Weights of a small image classifier: 32-pixel images, norm batchnorm.
Rows from block 2 of a small image classifier, named by matrix and row number. Rows with one number belong to one channel. Each number is 500 + 50 x the weight over its row's rms, rounded and kept within 0 to 999. All counts start at 0. Numbers have three digits each.
After each channel's rows are labels from the 100 images, of 14976, where the channel reaches its highest value: "responds to" is what is common among them. Only what is clearly more common there than usual is listed. The data: drawn human figures in many poses. In brackets: how many of the 100.
# convs1: first pointwise conv (model.blocks.2.convs.1.weight, 272x160x1x1), inputs 0-79
# convs3: second pointwise conv (model.blocks.2.convs.3.weight, 272x272x1x1, transposed), outputs 0-67

convs1.184:546336543461496502384516581567445431411568484461466470443466536454603460484499516477458406528529461470563491556537504433530510525537461516535509462518537487463507515476495411549478504462461543520493561450524491548479546530472481581484435560
convs3.184:526502434558500465592501573515448573434493534464497500566461517455533442475532523491513472519516560501511535393494581563427558534414500517525517554494564438473422550415513464548475540419587445547415511514
responds to: teal top (31)

convs1.237:473440540427462419534483530498426445536407495399495492489540441441529477509501561527566580537525474494436498472477427505463490523454440467478488417486516440426588490499471500502450512409640521584431576482419385543549467492550379502547505599
convs3.237:501454503553418491443459601405547482440524542487390602496504397504591476447475488482539385456506499484524454557458443505473489489555576540487441575493538592497495434550488391531436509525479501565552538499
responds to: red top (42); yellow trousers (27)

convs1.231:423402491527537561431549501505525479486500522515506518500471571534547490564572529479457445537477459499555538501548482447494471470393459517554454509449425412458528510500466455504453438565381577486525491584515582420480485448512500548485463466
convs3.231:522494598628552390530468462559480509505495462549474499537561642480522416481576524454489580492542445554483558446510595526448405522483480598517568500529514501510552496418415513443468519486478526578481478622
responds to: red top (41)

convs1.85:394505527489574425541422561429409564478395481554478506438603498537580469559498555476515490585491436511461493470446478532497597432459509560517497531451419481409573492503481531583574446476530483559471597489440536499498489507557509510503514584
convs3.85:475471602474554535525493474608461558439484639531436448462428533589548508564506549540555477535378444545519476446516489412410520428513355431529576436514411538508576480374532487513477500575533531445490393546
responds to: purple top (25); pink top (25)

convs1.144:541426424557428544501499347521459485360525523523512490491509455470518629433397515513506510524481447530570517592438414543563547541524416495461479451562481467539535450554541507505502481505493550492473463509459560553463470609409520491530565452
convs3.144:539501486474434459468515595522499493531404499473523578584527468438506378520574456533517490549530438529477463415462451496529464536405541497532531421451516430431491458552474413577438494515504505501548497556
responds to: red top (50); star jump (33); red trousers (33)

convs1.7:474449530549459564435586465438465473461488518482512475509465406509515543510518469475381480605529519458466470539494528360514430588447457480557481526536443436523417554351378473495348538483444542494530427433447492554544486462534531508548489508
convs3.7:455585438564463527541520499529530520469452554544484476511413501582560494519403455632508390500362443460411591524525490488475586508484472406488442488440521500456486509523500453478489553387551494392467575538
responds to: purple top (31)

convs1.87:518423487443550566501465515490560486528489413567565630514566496475525550479512585517504560469540461505462453530472447486492478519483562471436406474543537568485409531554598455542529473462512559505557438461547512557655491605539491523551509500
convs3.87:459482524463568554536531415490547497447587526526598491567509483507522532515522461468521492541611535460467526543439529631448538515564644475496433511464459507485545559523554465474437386528563541610565458485
responds to: teal top (48); blue top (37); arms up (26)

convs1.199:371495502481564582441503499467479428565461592490505470546478600464563562504574513486533493474723476460577510532485453409510439497533544478587488549509423477474452429528441485426503507532530444565489552499475517504506513494492539595475464499
convs3.199:461531588526514493514542474479545428419513469637542524551483531495461389532402440503495567449497383428426419587525480471561461514432542532453476528514511519483552542542522496514492442479565628536441466562
responds to: purple top (80)

convs1.156:454524591519485528463540436495493652468475502499474558468549495538476464549536509534486512570530513503577544447435553462542410503577504551471529495501477523521482419551426474494417442522543578446488563484524543445467485488452555508508500429
convs3.156:389519626530537510517495594555430514488543508560540491472479481482547455535450461406518554488460529469586479550498449425566524493500440489524548592507487603452515473580499530529491551536465514552565569528
responds to: purple top (41); purple trousers (26)

convs1.84:474488436502468490445466427487581569473486550550556537491558568576525578551478426516506513510580454445504486449514471449522534470532533559508526484494502512533499416498540482528496460478503568525533492565509503532421558499490488489508497462
convs3.84:510426512540478483567517495519485522555480585304409538493452609426555387521525527446440427540454514555438476526509495541484529491480447427501466510436532558551515479467508481503527426516472510559557494505
responds to: red top (80); star jump (28); red trousers (27)

convs1.114:452469590447466459351478603531476465542504516462569410497522528474489395550532487521459509478500496521449574441437521407432491525483526533445438508403585475413506470505483476494525477488521533471534444567473539579458532435572481433499558638
convs3.114:454459420569556473480509589427526385462509462544521535492503496468505496506472500482482467496407427502460459468490464590597559416492507420540459556557399500409520533615597506451480623407569494396531463612
responds to: purple top (25)

convs1.99:400486462576569533475522439442488460525608416498409458480559597479526467551531497496467498432418527493470496558566543526455500497473471498451517425528461411471480469618522545515537508520456520509508476524409529474477551523523498562505512517
convs3.99:468500406459457382527572555490480490541541498441439564478459503479575601522569576478530455568453436464534443485474512616464507458427463423473498463493457425490500486467546525438449555462483512578480489385
responds to: red top (98)

convs1.66:547463474489483477448461611626546566532545593648534534485564406558543515495466522489511487507442580521488493470479516544538502473479483446461544551513580529485468490492498438454564344408423528476490654480452455472429512528546572468553505471
convs3.66:388507430479495519409533477516506508537536465528474506504447485573412505535541473494526493521466488475442471503460471468609498576510552519581511494437504404488530515592602425393482435583439468511505413512
responds to: teal top (32)

convs1.151:548520520479461512432425398488474439438476492570445455507554554503440420492414613470519568506516522525540469485448537480473510525505569463448469555495414506485500488521472539458493533459539597438513472507578376467537464466535448502594498444
convs3.151:534555455504404598491470473487490512554427541420560527494520567491552464540496556483454443452473495503544543457512481484546546430492509525485569522505526508486490475504488479536527472420582501601567507462
responds to: red top (53); red trousers (25)

convs1.31:465546527540535467463502457456503571409578511561558472484743428560550500576517487458437416510430531475451466602450464509513498507487500528528522487533554416443513501497526475503498550499493588442496369471500441558568468480512515557549523531
convs3.31:463541466493475459479528467462538496448514434416524569512521571458495450452497611454518515455495447541544374421487488518444534453514473459477521448513420521471477505516492469507433445481646491407565487478
responds to: red top (43); pink top (43)